Rows from block 2 of the audio encoder, named by matrix and row number. Each number is 128 + 32 x the weight over its row's rms, rounded and kept within 0 to 255. All counts start at 0. Numbers have three digits each. After the name is the row's rms in percent of the matrix's.
# pw: pointwise conv (encoder.blocks.2.pw.weight, 128x128x1x1), inputs 0-127
pw.31 104:136112145183116173117098101155153170061203190119130103134176159151148098098084089147172225117142089153111104129130142085136152126173118140207148129132114154180136075158120118173090085139165163124140128146172100065089142098094188127113106169135174152126107125068123131129160117173120119142130089168114123083093070122104166118116108160129142114135133119050139136118095111125106169175113
pw.33 100:066130166104120130148091180118113135166117069186124102113136123136109118107156114113130165117155143120115106090097089142142118150134134082086121111202188125153125142167100127166093168219132128193094107060078096078112161172153126103112117179106093120145148075142100086183197163064129120159099144109101092127090124074139133120117111105170161116095105112140140107108088128188197133126146
pw.36 093:176068156177176141134096116105050102165086147156144122107119132123110063139126076124136062113106100126137107141088189106155100145103111108111120110084102176110119118182129122136172099126192089156162144159051143119122120134080081100079094105147110135090153118080073102087139177136076140119095105134150088132167113143090127103188181127142098131158101158125113182197133073133157112143139
pw.37 094:096097121122152188184131096191124158156071136152062078127120129119160237085156120101113096110114118108113112079114152149089111135096091132112064098177105145115170126108103118148160173132069171140164114117127181115167134091096125212119066129180114149115142127071139117097140144122173177120138136143131127123099154157135099131036155140148129111139128111137164095172133070144118146104103
pw.38 098:106116132112118111146117098144131107171095182107131106158053087112101136165107148084172082159130148096087148114070117081100070100088060042190182152134103161176106116055177154116150177123105099113135090109117171161124122083122175133070112131123092158129106113102162118170129072074129112112140099135096106086178112158166156135182087097132098134094123091114111148103122121134103092135144
pw.39 088:122193115115113163133150091097096120147110129101201068115128172130083077105124239077069136147100130121039128127128146132113185125120158143122103117155143140101139139119122113143124104112119129105155140103078131128158089189132154086148113118149184117162185147116069153078130147115087112125186158073134126105082071124192125142132092109146087087172153109149160138111160076170144149094122
pw.41 091:119086073114124118175169119100108091163124122127098114152158155198167169063093103089149076122109093121138137134166127122141170114119132114185090092165190130128114096110148134156092128170183125169084081103105101132119137129152107155135136173093131069169168168097166124197055153088092136140110125139107114069141142185105115131063130151129101120096127154158102194159097148199148145099086
pw.42 099:127075168157147127118082145100084166137119114117124155162110093140191221122124095135103141093153158178170085109115138090157124092154126067137109152160122129053116178154153063147136072145112102103144148121056108132162153144133116091132159116091169109147116121087133144160087112116161103150136137139033157112101124156082156099137131140123089138159086117150119125117103059122184168070193
pw.43 112:182098184136142085124093121128148129144126143166105173143125161095092131125161093137118135139125086090140111162140113123178111145101112170167169161139103110125145119073120123122114111125169084132098118175182141115190092083133203155117111190154148118144156109141189126159123136151079164114132048155148139221085184123143110141103118116100117150063102102087222105130154150179093072133142
pw.45 097:173142114104112090165101083133065087031157159105126143130147130113178098149095078128189084206100112102101147137138142130123155146129119177127139093074110181105109141189120190100173148153095125164086148123084135124139140080104126143161103183140144089100135126142138119120162141113138148041134139110110116144151152127125159130098130170104115160146125177172127098173050128160108137040140
pw.46 101:085094125129134143096125199178125129106076077068140119093202102169117147118179141138056055123133090167143138121063129078138128144110107194145122166151196174124176101137071104094160128108148178147100132136108108075133181119209141138120060123110147149139143152093095098081171145170159159134106102146137122115119111118128082095118148168086109135122137180086124122099119157134110134133132
pw.47 107:159098149098101134126137101148136097125122171142149156201140119070146066139077081180183160164050136137100145162146071161110127144202078134106136098116156061114118113102114111073147067126136102121165101158139105080173164092106162117118159094136124088127123045123120072123179126156109111127134103178097079104103148118182115095110194140141100127120123066131111135114092162161130147130145
pw.48 099:133130102135088143100148131159116104165133189126117165115118117115184114195139111127168065162095131138092103134140174136134113144142097193108116139125077128084062139068138157159162134141145182181111140161160139139110104122112108093141113138148115141127112143160149175092158112058134114090145161146225117195149141128155095174168180091078175140108100139087121082139111160195149212118120
pw.49 097:141110127146062132167164159148155124129115147098119205082120149126150186091168122135075119123115135142111091158170061116167163125141100144155034116153128175098100152132121145085122135166119130131070104149185131125120087120146154112148088109158133160131139222168099132089108142123103114107112118145099121148102165110071124096128191165075208142134123129217084148099086113119117102118084
pw.50 092:178112033116161122039129114120103141070077160113120165129145100121136133150131084139098100150119141104135153132156095095134111182135154083130126089119172151130159096098134147083069149073107071100124089128099190146090159171177127118146124109160154119163161132165160100160226064144110113109134113110121157146147117118078123145093103194097141084159179137169103120127081127095097118150099
pw.51 103:162121135156090120151102115175136132163111133120093148089153140138170255109185141097130140162161134104121177091120144119076109168155106165142057099136150148086165128134111094064115125144118094113055106146125135130104104096093091080168080107105091130172114102117157157104156140131119179112188111121124093135106109165138091057086082187103146112099129113153118113121078143122092114083086
pw.52 102:150153138172140088190158116155128101116079157067119161070138095140142157092097152160079111118108127106137104161110153073149185121106060135060105083086126168154152191130161127098158197116088089145092136160126182123126104135149107082191113071162170143147141181103134130136135080139186083163141142140118112220145118099098097124127105132107130080144149086121101102121107084106136102111150
pw.53 101:114106152175127147122144164170147136142151172184146177162166106177122242123111089115155146127172102138160114090124139122131167147081118148123143159171149131115106090107071094108114084123149180157141123159106042113182121077113089133160139163129054126102126145166093117106165163176113165075180171171143125166152096134181119126168122118128099194090127099179147117116150094112141148111149
pw.55 105:139154111116105144133063102204158130165154152157181127132107126106174131189149075141113133166145134133111129126097138162146113088165112134088172093121142149157155111145106132182180119142160139064151115131141160143062139108088101128109153122132100171159136059140125219174126128122134126149149136194161111070168148136153132109093155163141164099091138123143051162097144116136025166167165
pw.57 092:168115152155138170158130166152093051097089221120118139191131097145112064069095073143146102152085095169134165119147111104125114114089170143172147131160104116121092097102135099112128106146152103154146134065136084129133110095153132124072080139130107143139110144104134165161117147093141169108064102158139090096092172080092073176116057099100095107092127155152138187141134127125127185152080
pw.58 100:156095121156176131101158160153149167145129088149129114066152162134102131122049105087102134137130143140144108142177159145118168122114103165128110131124159101089114102086108096096096099131085142166107090094131188157120098232082077107131120150134093150132154091118108120182077096235107124149182104130145130168124148094150166145070140110129136193162119107146146145170134068112190090117105
pw.59 110:194068137087112201088126095157150150097139173132195098090105153104102117147174179117129200150117091109183165167054139096113112161131122106072103138099133143134073105069165099103133178145140133162120152119167162120172111079116109139146126112187179131085146157098106152151147176143142105164119169175157116178144103115068137119109103131139145089121177166119091115111163111148078117144098
pw.61 107:133092166134170161085159127115176199106221077082165137165123142063151107145097132156145099054111145058136160171100098121139158122125117119126080156091115120082112123084132145122123099118112110098168126135128184111106102118132172145201136207116094165123148165105121125114112111149175104165205101118197126165081143129082104105118146144136134124129064103157140130098113084102103103146128
pw.66 094:091173131084097112146108065153157112139198116120101102168090125124148064106114127114103090060132140087095169124145131147107126145106148193126140111139156147132143100162120135087116145090094139074051105144106111084142096118160148169160187117136099138098095085120144120091204093121166133072188105211132169153095116188120122161168116121152089116154125144141102096183154083147179113154154
pw.67 110:092168134101158174120123129133170107161240167064120092130115091140099125146105150075173144173137155125132107140117074080113168172114098037103135108094149086169144086165130175083115119109095149157149109110201114168115089087160138143143155137183109130113061115119122100107124149131114117159141147075104146160098114193121121172088125171150133065133127151078085112143143130119127153164144
pw.68 103:142090137099149104173118164115079130161126082193153125132161187019119091163078167106106138116105125136147123133110146100120147149100110144123126125160085125136068085120164088069214139150135134112165154114126181164150071162159141148152119137114102189140087114118076123134116185103038111194136159143149099170104104070124151154152128132118145128081094084160143158171145133123123154135124
pw.70 088:133000121103117095189128151073188097128087140098086132141141153124117104121083162144131114080111121119126168073195155104161085145174133164076136067113111144113142117070061147044105103100114129160098092089134116221121154160137138095105090106142130178106110115157123159073103120147133143125098184138159122161113123121123127167150172136107134136129164126113119145137135127124114150140141
pw.72 107:130082166133157083163140144141180145131120189129101165109095154079100109078169121120170152171151110107135113136123169159118108123164110172062127107085124083082137083145112127139137074159118156109145070179103132171084122105117130103118102153149097119117147099130158126166122131122221093120145097157082151116122097028104107099105153149123113194121175088178146091223112116146164117137155
pw.74 095:165141145145149133160133101134158063131089122155141143112148113101153113096154166066147109148189131168179135137088062136127112174082118117192167115108144136130147196101129116027110146172066146151064137081136138083135133166141105076120144136107133074144141109129172121097185106113064159098078159144140086119088113143088138106134155097113125114125078143166117118105074105109163143052113
pw.75 095:172116088163137112154132127108138115151114136136206109089222135105126215112142129135090066104138090112153133105133141101146150134164145097162093115123138095139151122106154132106179155097090077116102138181115089111104119213188088157055156141080131107106077158160130142146165163112085102115155089140171159114093186143093177132159132141116145093121062189114154122115123083112126085093124
pw.76 100:156109135168102135104164157162088135188147154134156114139129144115153159096126057074122095120119182125147165125115219136127116074083164100138107148114139170103145136120116098182142167103131095146114115155128212151156119108149129058207085085123081102130144154138152151131165098106147114135086142094146106176161151149069162126090114176087102072101139106078163154168138134142058187121119
pw.78 097:116158163127053163149153118106127129179119142085134097091124120101139115095132073104171197113114141149173148132080114125115145101145074080134155170218145178130174101157130129135084086200155116120148127207102097089174109101094107104119157119155099145181125124158119146103110112130111116096103093200199091117095119165099162157169130126156180123118133098160064173105138078130115116150144
pw.81 101:131146094154165158119113140121183102139145213165140096091155114122174161131081081100089150136159035136156115138143104119178139065089106083106156165127139084088121132121116146160167140135143118148124148088046109123146197172094165153156123119111048176132145124101153130115082132126102160122128048133115107112120113132141194097100148124143129144101137138113116205202116135137112155075104
pw.82 089:108140139076152152145132164132111139144125070108109184097130131122146201150168115161107113161124130132119118090118119152111056137155110232146132120181152111103065177106142046080173099151139130216135146142116131127134140091184127104086140160137117114164173064056145119068124132167131154153132116147125152118094143087140126107140136130121132128064142134114083127184112088075101110074157
pw.83 106:072099090106071145141115155092086109126207181146109177172140135104110109093076081191152151185061155098147147123129185107091143120145162139133110120141112165118140147060167122158117116102134114144098136090117125119132140129115132147157138142111135131170139127190182143110127128126135100167131186167164150142149199134193191087149115125083111119099170113086130152172107174086039153141106
pw.85 108:147111110178144174126150184081161058157146151111116093094073164147065075133107140096145122175187086151183076094104104128167114094111107152091132190141179120089138120074162158088119139125162101140121109090109117110171093150139160128088113072078156125145113101162156067118159121145137111068132082148104134169140156157141112150076095111196125135208102115143090100139120153138125166147113
pw.86 112:116127107188117119135179103075107126115128183097112116139166154155077201090185087170124173123142135110109108107130112111169131111166149103111126117169131115170154151117123113193095095171117122107155144081121087122111111104089163056141135187129110145188121109099134126169203132149215167138099112156172100162135117163162174158144161108095136051180119110083076124079117124159126127156155
pw.87 107:143150130115240112119066127108120120137144156144097098114164138099139118085195105143171148110152066125136131164103238108090148119166206100144111109077124134154120151124132093115149135074179094167133185124167195159166130093165141145140163103114157130171113144130150159126142154123088111098186148141129153113125158074115107153188138133129184146193123111159127134097173133146147097117158
pw.89 095:113112150074096119144081177176142126084123156099154096171086127158233188108104098136077127125088135086138123146126159122143154144141069181147116109113103121111115085109123190105161114145142095067193110089167156140136115149128113101136079113109095162171106204085125161113141136078090121158119155125055128189159130094127124141081136117148148130162186127105076140173144125112158176098121
pw.91 098:130103108060190149159122070132127125102133130153126154099118152134135160128134092151147084063134110150133097136140164105100149098096105118118163110135138171071091156116159141107133120194112095193155141176074110164108163117135103110114070089161163143153191160107186170103113086201064159145136110091176092085078158119137127129083108096092101075141140146118122067164107100188092167139140
pw.92 100:142137130147103101135117144082136115177118123128163110098112157159163168086141117176097123122131146150135107108118134110137173143133124180209109111051139145134138104105184097126098133110090148146124107162116205156141120129180079128075129130123064151122059185125147131145125149075119148139118169099141124209132100094087116114153130121108100169061196069154195123155185080089170135183130
pw.93 098:123073142066160125165143121175122150149155127189108078070119186130132158124126080124140084145125125126122107110126103127101120110172112149145152145126073171118131108066123089069174139098120083243078110145124151201149134160107198080120095149131110163077131089091093134077157099147125123161111113075157089111147155073100165150119140117164168081105108150124127122151145097094119126164089
pw.94 107:085128100166137139154110082191171147134140135158157136129122075086096159142059145178156101112186123107118177149137143140109123121119185173115158092152133142154095161166169087039157168142131078187077169135130135120106164092158153172184087115113068123122103155173137131104139102117134131115112130103107115159097127094069120120149146160131098161122087111094160055199151135096175102171095
pw.95 108:146115184125128110137145112128120108080122134121067145119123088140073108068098101203127112133130153103097141120119149120117114145105132170142130115065129146083118112122073137079129113130103151159108091160131141203162120142174092105082167128133144138144150118145081120136177066196212159149142159087097181147122119136083203152143103187125088105138184125181186158164145147074089111138178
pw.97 097:107151095105072103128140100153165088158163119138125139121167164208077117121149171115085139136145107120090116125177122105126091113135079154118129136134136042156166124105126177188147141108097090089102151124142109086137155129182082032164091115135169112140156112129086126187098076044160132118146146096089135132153139085108175175098132126050112112121168123143157158123124154115103096066120
pw.98 098:171122090126149121130084060171140156142130155150125105121079222160205162087157095116140096169096124154107188149095054142172187171152104063167098083108118107096120128116157101096073195134158131136141126127161152180093091143119142080117118103105165136156100125135121127103154147112070134176070128101158118108120156166133124127149122182111135081103110100131074134123112118110114118200133
pw.99 103:151133111159121145159115144150088160172067167161086207109140146130125202075118145102102105157154114094134164108120117084174140073121094110147071093168101085101118119143102107090136109109120110164063098129130112114121185166140158118148116144158140140097150178110139071106091099102141194141111100161141165109137173133111141135125117115104181109120175210181108105146130131170227124114069
pw.100 095:143198146102113129149129192151146135151117116085126116106150144091144110134142097161101083167105185223095139103155048169145079097137129045126184086137171138178075162133146155126168123140160097178105077170128076096140124135130072099101095114160072136109092100114073134122065163114079134145144114151129117152121098143122098112112162168121165160160166136107139124156097125190100128132147
pw.101 098:148141104106150138130129158135137093169104065082193169111154125132219201145102112088137084143138127134151135209124096108130122107091147133163108093120108110099160098180122082111143121110123096152128107212154139109145115123168158133110131139099180166158146144104148118121110045147177070128164086159132107179164159110128124165129166108111216188128181117140143145144093113080148130166100
pw.102 083:137151161117107120134120083082066098075092114130128106156173126155144132126081090158102147131100089123126081131166095145091081068125151125135135053103089190118091142110096112095165100137135105171135151111075107121087147075190121094149115164155109091131156111120112161096164197185194102041107084114131134181170112112141136125148190136111144155099093138110173075120111087106130176140110
pw.104 098:083120144131088139129076147166082111164152219171120135101128131113135134117120148068132228178146166079111150079077150078138172140122129063102157174051150116071154095108122128153124147154120124100068154136081161146116125101112101141137088140164093118140128108105117142101182109109060134138111165097149106091155112118201139117098106152109079153064109126131104119164100144136175129161118